From a checkpoint of a small sound classifier: held-out accuracy 89%, trained on phrases spoken by 400 fixed synthetic voices.
Rows from block 6 of a small sound classifier, named by matrix and row number. Each number is 500 + 25 x the weight over its row's rms, rounded and kept within 0 to 999. All counts start at 0. Numbers have three digits each.
After each channel's rows are labels from the 100 clips, of 14976, where the channel reaches its highest value: "strongest on" is what is common among them. Only what is clearly more common there than usual is listed. The data: phrases spoken by 400 fixed synthetic voices.
# c30: last pointwise conv (model.blocks.6.c3.0.weight, 128x128x1), inputs 0-127

c30.94:514512480505501507497475472528465479507482492482528491492478499496497494460529481490494502561505476506456516516497495496502511450466518534497498498518475518451477514495495540487544517471484485452494551494518493505513557520496522510467543439527529528529504508517507507530499454454489511486534498493510488560484516470522516476492499483570474525478449544512498518534503484499501484485527
strongest on: child-like voice

c30.38:526488515511496484557500484521533449526496513500496505474499448502483496521493508489492501491478497486507447508563505532502480498471528507508511565490472511504502517486425556482515501497507515507492510514481490482464509492524488533436517521461495549490484495460518542496544499486495464504513511488527532485467510484461502504498476474514499506503520470492476465461560543524502502531492
strongest on: low voice; pink noise

c30.5:491509587478463509514488489500485480496495520483553472508513509504543452529525474515489483513496526495515468515518503510542469514500468459466526486520510502534526439531476522499463527500491467507491472499486538449512533500498485500487527484489472492514506490490489503492529474511497521514484513454502545507527491485518552522537520515459548458535542480487511500469486516482485488497464
strongest on: high voice

c30.111:457512483537491494484475509490493482503520495475470485473474493501486501519546498509500544510453509519498561471523525486502495503507497443465517480513510462486548519494523512472483479589524527502556492504524488537507484475477511503501478516503507513491489504487532483498504458499491591515542485459545493510497514549498506487509532496505486512493511468464494513503478495493472486467468
strongest on: high voice

c30.16:515459498538497576523510554500508486483530477463480529497510525474464510475512479504503479506507499500461479495515489518540491512453483536497497515502553504557506516476496472483506516514500517449482500492535494476498466465521515515534556500491515454462511491523485483507525480539505503486507500520526476564480510502509475474484500526457455533478474522493492509531508483468536482533508
strongest on: child-like voice

c30.15:507489479493467468478479504540523520486554470553482521493475477503484507518498479485514511588484463505495469500526480473479532472481475559503521470481484492509515514486544525510480498506500535506535472474476515533528524471477488522476507529498483545452458534551538487504499488507510489506470468523531482500508480489509498508536491499516521497497505548452472458490516526483524493500493
strongest on: child-like voice

c30.75:515484503505607459484508489470490466499501507509497509485472485477519535492501533506479518557459487473519548463493525461514568494520508503461516485497489463487501516524502500512498518529535521482482487479517476475498483498505503515502473499488460507495516506501503457495486486500498506485498492541494524504477452456514524502509470478593480550499508534502519474478517504503507526490511
strongest on: child-like voice

c30.105:501507481467472518541499480553516583475484466504496486440476513462521497496492487486486485507476468492504491509504467498506578502481474546520532442496501479493491494509564483480560484526526555470455493488498478524481468462509518526480508521504514468513497503480485498495483497516530499499489562529496479548484528484493488504491518499488514500491498509527504515501511498500472511505520
strongest on: low voice

c30.122:485480483507482488505465513536517541508517509557447487498525491521468496494552464508451543549481502491547514498510531522504478534487507469506473547515464498467523472520484488513572501505523498481503549489529529529513470464490485494503505519504508489488480516505488484519490494507442494499494497498471519532490483503479539487502506465531547448540521530493499483492498459545488505494479
strongest on: dull voice; white noise

c30.24:484492523509440544497488503440463506491517452545482503467478490503536468478550477516494495483470498550482497509520514543482481483495531529477525488501468564490504498542506488494483513479475500513497486506479527478473554528492496521462490491503506494486500552494483523530517484472506528498472522508498489502493493468501474520501540511515486505499462518486513494482527496584520489473442
strongest on: high voice

c30.82:496504478464494479519460490526534467528472497510514466539491529533508502555466511500519478496466452475521546515486499457517486483513501514449502481491466525518495521503511481483506487486562472546547479523526537476493532526466525484505519494528518536489494536505541529461518499465461512517512467491542491485497488498503516478473517524462514493468469495444497457500486509508524498509520
strongest on: child-like voice

c30.21:492491492458490526465466491495605516503490532507513462525513509526518498474488482559490471544539486478515523493515507514498554474520488494508498517515482497562469483444459544472503522490515511499472485513512486478506495525501473491510540506465528514485498482505499509525484520504459503482487507468455494467512471470500498548471539504528528472522537477512505536486509494490495486504496
strongest on: high voice

c30.7:466459492479523470493498462528464476505461525542500519502485507489507499540488512479501489485520480506501564469487501553514531469487446508505494487473530502479495507494513489496549480531479539495517496508531486505511471514496468585491496493528558458449460525521514486484520538485486520530488482487502473492524463511492507483499529527485480502510472484484492485489505570519497468501521
strongest on: high voice

c30.28:486472495494462513497488494483516573513459521491546482516494499520461500486516500514494500489520493480519443495501479484540474500487490480492516459512492507514495494496515491463528490530556509521563470508531472547484566519485498478483491480502500515521516510499490564480494505502498438516524493486567505491477550536488472510480477486487535511472519491478486442480501508487516504485525
strongest on: child-like voice

c30.45:559486496554495490528573563470526486495545494516486512496541448488473518507450496477530502440501499484510528489504548512489520484469504558510521516488523483492474502520503496479468499514494495520494468516514479504496499425494504538512504532541506485489504485541522445499470455511503493508499524508506497506507510488491486510507476498470431517482496505496509502506509480475476489484502
strongest on: low voice

c30.26:573444482481488477520492489467501509547487534536525495499468476466572446522481509475510506477474529477489499468475484518526466503525504474550514493503518466495488520534505502486560516524449446483529499479517477508517495462495508512477473492487509502496499485463498509540514466449487498506503509519502508541497503474514473493489506478541452531473491499478518509504499514516481522500518
strongest on: low voice; fast speaker; white noise; pink noise

c30.109:491492525514502492516477532464503528498460514481502468520505501480544508517474487515484491525508509569491492532484431459500530492494489487479463451537483490497563500538527508527494514484505480514483477524493520483494462503513502535483546496513504481504492441531476518521476489475510502519501473525489497489513488485493505519515479492543494507585521486555492541495521500491464455527520
strongest on: child-like voice

c30.44:497491507514493484512489511518504502498518485500516488477462489499485485523542495477470478464483503504450492476497543503491500512498507496521481476491502528513521508502513516526508496488535461512460527494457503512475499530502487485457426488480479478542520461483469484505491580543532509512495537506485523467437502529513510534526495511530492483555528475502524515484545478502516549566480
strongest on: high voice